{
  "n_mels": 40,
  "hop_length": 160,
  "activation": "swiglu",
  "fused_qkv": false,
  "qk_norm": false,
  "batch_size": 64,
  "lr_schedule": "linear"
}
Rows from block 2 of a small sound classifier, named by matrix and row number. Rows with one number belong to one neuron. Each number is 50 + 10 x the weight over its row's rms, rounded and kept within 0 to 99. All counts start at 0.
After each neuron's rows are labels from the 100 clips, of 14976, where the neuron reaches its largest size: "lies over" is the class under the peak. Only what is clearly more common there than usual is listed. The data: phrases spoken by 400 fixed synthetic voices.
# gate: MLP gate (model.blocks.2.mlp.gate.weight, 1024x384), inputs 128-255
# fc1: MLP up (model.blocks.2.mlp.fc1.weight, 1024x384), inputs 128-255
# fc2: MLP down (model.blocks.2.mlp.fc2.weight, 384x1024, transposed), outputs 128-255

gate.179:30 49 49 45 31 52 47 28 48 55 47 56 68 48 41 50 58 31 36 40 44 53 57 17 42 30 51 42 56 43 64 48 55 47 48 52 49 53 60 49 59 68 60 58 49 46 42 60 43 51 46 57 42 32 72 30 57 53 34 35 61 36 48 48 35 45 45 34 45 46 58 52 50 43 41 40 58 36 50 57 30 46 42 50 52 33 55 46 37 59 55 46 40 39 34 46 32 58 60 50 41 44 64 58 38 51 36 49 55 53 58 46 51 59 51 31 67 52 36 54 48 60 42 49 55 48 60 43
fc1.179:49 43 32 36 34 32 50 35 62 55 31 58 61 33 56 52 50 50 45 42 51 42 53 56 54 37 49 57 54 46 57 56 49 43 53 50 50 66 69 46 51 59 43 55 51 41 27 61 60 47 26 58 37 69 63 38 43 49 60 58 51 45 45 43 49 60 48 61 40 44 37 55 34 40 52 29 61 65 34 56 36 42 33 49 53 60 54 63 70 47 37 65 55 53 44 48 34 43 53 49 42 33 69 51 49 57 35 51 40 44 47 70 59 59 70 44 49 43 57 67 71 56 58 45 58 52 60 50
fc2.179:31 70 64 53 49 41 61 66 44 58 66 38 47 48 60 54 45 52 33 48 37 48 55 46 36 40 51 42 48 38 48 47 57 56 48 61 42 45 48 56 46 72 47 44 41 34 49 35 48 65 67 32 42 44 65 46 49 57 47 33 43 46 39 44 32 61 40 58 46 45 44 54 49 47 62 60 28 47 56 55 39 65 43 56 47 48 58 31 46 45 34 63 58 63 50 44 39 46 66 43 38 52 54 50 58 42 49 47 50 62 42 57 39 48 46 42 62 58 51 66 41 53 44 53 51 53 44 49
lies over: silence

gate.526:37 41 64 45 52 35 52 54 62 50 55 28 40 65 39 40 51 36 40 45 53 59 36 43 49 44 65 59 57 52 38 33 46 43 39 49 39 66 46 57 45 49 58 48 27 24 52 35 51 40 63 62 26 33 35 41 46 50 51 32 43 48 52 40 39 56 47 54 63 37 43 44 59 46 58 58 45 55 49 47 47 56 49 40 45 54 58 27 44 52 41 48 61 45 50 44 34 36 46 58 59 50 57 38 41 46 48 56 59 49 68 50 40 47 24 44 43 64 40 38 40 55 60 53 35 48 50 51
fc1.526:62 49 36 52 50 48 66 59 48 51 39 43 48 21 40 54 44 57 51 54 45 47 54 71 47 30 34 46 42 61 52 53 49 49 71 50 51 61 60 69 49 59 52 52 46 54 50 53 53 54 49 36 47 71 72 44 45 52 52 62 69 52 56 54 56 57 53 47 42 65 57 51 48 47 60 38 57 50 37 39 57 47 45 54 51 54 58 70 54 49 56 49 50 49 59 54 57 47 61 57 51 51 49 56 71 49 44 54 39 56 28 57 55 46 90 74 37 38 48 49 50 37 44 49 60 54 59 46
fc2.526:37 51 46 43 66 59 38 50 48 44 43 42 59 56 45 62 61 52 41 49 59 67 48 43 49 20 48 43 31 50 76 50 53 57 50 43 46 43 46 27 63 63 55 51 58 36 47 52 48 58 45 42 33 66 66 55 42 45 44 54 26 46 34 57 55 40 61 38 46 34 70 59 45 48 47 43 49 28 51 35 50 61 58 42 52 55 39 51 39 53 46 47 47 53 20 45 29 53 55 47 48 59 51 41 49 48 46 45 49 45 39 37 55 58 49 45 77 51 43 58 49 61 40 52 31 52 57 58
lies over: /oʊ/

gate.507:51 37 41 38 38 41 55 45 67 51 49 55 48 65 56 46 54 22 28 54 65 55 42 55 59 56 50 46 42 66 51 32 58 49 41 40 28 76 30 63 37 36 65 54 21 39 55 38 48 46 53 51 21 38 38 53 41 51 47 32 39 47 43 51 40 49 34 62 45 42 43 42 41 45 69 50 48 61 21 56 46 57 56 45 56 52 62 40 45 43 46 37 69 45 49 50 44 30 40 47 62 52 60 42 55 47 51 40 41 36 58 48 39 40 38 53 55 77 51 40 58 54 49 53 35 48 43 58
fc1.507:50 58 49 47 44 36 37 67 53 50 54 44 62 44 58 34 52 42 50 51 26 31 59 48 51 38 58 55 50 46 61 53 33 46 32 40 51 59 51 37 64 57 69 69 57 53 72 80 44 60 44 53 60 48 47 53 59 46 49 44 42 52 38 58 41 44 45 70 55 60 56 58 49 52 43 59 53 54 63 42 38 58 48 51 35 44 46 58 58 49 52 55 40 37 58 42 61 45 50 40 42 42 63 68 39 37 42 49 57 44 66 67 44 42 44 44 49 32 55 50 61 50 59 46 43 28 67 51
fc2.507:46 65 38 75 67 33 48 48 61 48 47 61 59 35 51 67 72 54 62 57 41 31 45 63 38 54 68 72 74 44 43 64 51 55 46 51 45 51 40 52 41 55 60 50 49 48 62 35 54 54 45 47 46 45 44 52 74 68 61 50 37 43 70 68 46 56 57 48 47 50 53 46 55 55 48 64 65 54 50 61 67 56 58 54 75 49 48 55 45 56 36 40 63 46 53 44 63 53 43 47 52 45 55 56 46 41 39 40 53 44 61 50 57 66 38 53 34 64 62 62 58 62 51 52 60 58 51 46
lies over: /oʊ/

gate.443:46 50 35 58 31 56 40 47 49 48 43 47 57 54 47 58 59 27 38 51 57 44 46 45 47 53 51 55 31 42 48 30 45 55 46 60 55 43 21 50 57 54 80 49 48 35 67 41 49 51 41 51 44 54 49 58 50 55 46 34 46 43 57 40 51 43 43 48 50 43 46 63 70 50 47 32 55 58 45 36 51 41 36 46 41 53 58 40 52 59 58 54 54 32 51 44 41 48 55 43 52 61 41 33 34 59 43 56 35 51 60 59 54 45 45 33 50 63 52 39 47 48 61 48 30 48 59 43
fc1.443:59 35 57 53 37 49 60 62 46 33 67 57 59 58 49 59 44 56 41 59 52 51 57 32 54 56 60 51 50 38 45 54 35 67 64 57 52 45 41 59 48 51 43 58 51 59 46 41 45 71 54 48 51 52 34 53 61 56 39 36 64 66 45 49 23 51 58 57 60 53 41 48 42 62 41 30 55 49 56 53 46 59 39 54 57 44 67 41 42 67 58 57 48 33 44 55 56 52 47 56 44 67 54 53 60 53 32 29 62 36 59 51 66 53 50 51 42 61 56 33 52 62 46 48 43 46 44 61
fc2.443:51 47 62 60 59 60 49 52 46 60 32 51 52 59 43 52 35 54 59 57 48 52 32 51 49 42 57 49 51 47 29 52 53 44 48 60 43 35 52 50 61 38 39 52 52 54 42 44 40 37 57 53 37 48 41 47 62 45 45 48 50 53 55 51 51 58 61 33 60 63 56 52 48 43 54 62 44 31 57 49 54 60 42 54 43 43 35 64 40 52 38 32 61 61 35 41 35 59 62 48 38 34 59 51 61 39 44 41 56 54 55 36 58 46 46 61 49 41 55 54 62 53 51 34 40 51 68 35
lies over: /oʊ/

gate.534:27 52 57 49 36 42 41 40 40 44 49 44 50 42 35 60 48 37 35 51 49 47 55 37 42 39 41 24 66 67 47 52 55 28 42 51 24 56 47 47 62 62 60 61 26 44 39 56 46 53 43 47 39 47 69 61 52 54 50 41 54 42 56 46 40 51 40 48 55 44 61 50 45 50 62 48 61 37 41 26 33 58 31 63 50 42 62 41 61 35 42 48 55 39 39 38 43 44 46 42 47 58 56 50 61 37 44 52 61 54 25 44 46 44 58 41 52 50 36 51 50 56 37 58 45 43 65 46
fc1.534:38 38 32 47 53 43 64 42 36 30 67 53 65 52 42 66 52 36 42 47 49 43 54 40 52 43 58 60 49 53 54 66 50 43 43 49 65 59 35 57 54 47 51 37 53 64 43 39 42 70 56 51 60 50 48 48 52 53 29 41 57 53 47 38 56 47 46 52 41 48 56 62 34 34 52 42 58 37 35 38 58 40 68 35 51 56 63 35 55 51 68 53 51 36 42 51 46 58 35 46 44 58 54 42 49 54 31 63 42 54 56 34 42 57 49 53 68 61 49 34 43 61 52 57 49 26 42 46
fc2.534:51 49 72 38 41 55 39 53 49 55 52 48 33 65 46 50 39 32 34 46 65 37 61 56 40 52 32 39 64 46 42 53 51 37 48 60 61 46 41 47 34 54 44 66 45 56 33 42 66 51 49 42 62 53 42 57 50 60 46 57 71 42 43 48 60 40 35 68 43 62 51 37 49 47 53 52 47 62 40 37 38 57 43 63 48 44 57 59 51 47 56 52 50 58 64 52 65 48 43 54 53 63 56 48 68 44 41 42 45 47 39 71 63 43 53 45 57 59 61 50 58 53 45 59 61 40 56 48
lies over: silence

gate.206:27 33 47 50 39 43 28 38 44 54 56 38 45 50 47 55 50 33 46 43 39 52 56 52 60 26 57 57 63 44 45 51 46 50 41 48 49 32 53 44 49 44 47 45 41 33 37 38 51 49 50 47 44 44 42 44 55 24 45 54 35 36 49 44 28 50 52 39 68 29 43 59 49 28 53 56 32 32 63 53 36 51 49 42 45 26 22 44 38 54 31 50 47 62 51 55 54 48 36 39 63 30 47 51 52 43 39 52 51 42 47 37 38 47 40 38 59 53 44 66 41 42 43 42 39 56 49 47
fc1.206:65 49 44 62 56 42 34 47 48 64 43 47 53 55 49 53 33 53 55 37 54 56 39 55 51 41 45 37 73 45 47 46 47 37 50 35 43 52 46 43 50 41 43 45 54 38 33 57 46 45 69 53 50 56 58 48 57 38 60 61 48 37 40 31 61 48 51 39 47 48 53 47 53 60 44 49 54 35 60 58 55 62 48 50 40 44 33 60 50 35 37 39 48 58 44 48 44 47 49 44 51 36 53 48 34 25 41 42 43 39 29 40 35 51 40 52 39 56 58 53 55 42 46 43 42 64 46 43
fc2.206:62 54 49 53 63 47 38 52 44 50 54 57 41 60 55 51 69 35 44 43 25 48 31 79 70 48 52 64 59 46 47 70 53 48 43 39 48 40 35 45 37 38 67 60 45 59 67 44 42 57 50 54 60 60 24 65 43 59 40 64 29 61 51 44 44 58 49 57 42 45 63 37 56 45 45 46 52 52 53 44 45 70 46 43 28 61 46 42 59 46 35 53 62 62 62 49 59 30 53 52 42 51 54 54 76 44 40 48 57 55 58 63 47 45 34 41 62 40 41 43 56 47 49 51 57 42 64 54
lies over: /oʊ/

gate.514:38 37 49 63 48 44 43 33 46 50 66 44 41 37 32 48 40 66 59 53 54 53 41 50 42 51 45 34 43 49 40 58 33 41 56 32 44 52 60 48 65 65 63 54 45 41 51 49 49 44 42 57 25 52 57 30 49 43 49 59 65 39 53 67 31 42 59 36 51 48 52 58 31 57 43 46 41 61 50 48 38 36 31 57 55 53 51 38 51 46 33 56 30 51 56 61 51 52 62 30 45 47 45 57 45 30 49 58 54 51 21 48 46 45 52 45 47 39 54 59 39 36 44 44 51 45 38 39
fc1.514:45 42 50 47 61 26 49 63 55 42 53 44 39 51 55 35 45 59 62 51 61 55 47 57 47 59 63 53 56 57 58 59 46 42 55 36 59 44 39 61 42 43 62 51 52 31 56 43 64 39 66 60 41 62 66 56 42 48 57 58 45 56 47 47 45 34 50 63 27 46 58 42 51 60 53 43 30 58 65 51 55 40 61 45 48 66 51 53 37 60 48 52 51 63 53 67 55 41 65 44 64 63 42 36 33 46 69 50 55 56 50 39 54 46 37 38 42 54 54 44 33 59 57 66 60 38 33 49
fc2.514:39 63 60 52 42 59 58 56 41 60 27 35 56 60 53 45 41 43 51 49 67 42 59 40 62 42 46 51 37 49 58 57 39 60 63 70 58 49 70 49 46 64 28 51 50 62 42 68 44 56 60 55 62 50 50 57 45 63 42 45 43 62 42 45 40 43 51 42 60 64 32 56 63 40 50 46 46 54 51 58 61 34 34 54 39 40 49 62 44 57 61 56 69 57 50 51 46 57 42 42 51 49 40 38 41 47 49 57 47 67 56 79 47 74 47 51 42 49 45 51 37 53 64 52 59 38 59 46
lies over: silence

gate.691:45 50 45 49 47 26 41 44 66 64 38 63 53 35 47 58 39 31 29 38 48 59 42 59 52 45 62 57 54 59 45 19 54 36 35 45 38 69 41 42 46 47 60 47 35 27 56 52 55 36 52 45 41 46 56 35 45 32 63 57 36 35 44 43 45 51 46 45 46 45 50 62 49 48 71 64 54 60 42 60 40 51 59 50 57 44 36 48 54 46 48 40 49 48 47 56 42 34 36 55 57 44 70 50 41 37 50 40 54 36 51 54 33 54 44 60 65 65 34 63 60 43 49 58 35 49 66 42
fc1.691:53 54 57 49 45 41 49 44 52 61 77 56 62 75 55 42 48 43 37 68 39 30 46 48 44 47 70 63 42 40 42 45 52 62 41 50 50 56 53 57 44 55 53 58 34 43 66 46 52 47 44 48 45 51 51 52 67 40 51 31 49 46 72 52 77 53 42 54 48 45 56 45 63 55 57 65 56 40 53 36 48 63 54 59 47 56 38 46 47 54 52 37 66 57 37 49 53 43 61 39 43 43 59 50 52 54 28 55 28 55 41 48 67 50 30 44 42 59 48 58 51 45 42 46 41 46 56 49
fc2.691:56 41 61 56 46 37 47 40 56 57 58 48 50 46 56 72 61 40 51 37 45 53 44 37 58 39 66 63 65 37 40 50 60 40 55 39 39 42 55 50 40 53 50 56 40 50 62 46 60 46 70 47 45 34 39 50 63 53 37 38 42 50 54 59 61 51 41 57 53 33 61 54 57 45 41 52 64 45 54 49 46 56 47 39 58 32 42 30 47 47 29 40 64 42 45 50 62 55 45 53 53 50 68 30 62 39 25 45 43 47 56 57 37 73 39 28 67 51 38 53 44 35 70 50 42 59 66 45
lies over: /oʊ/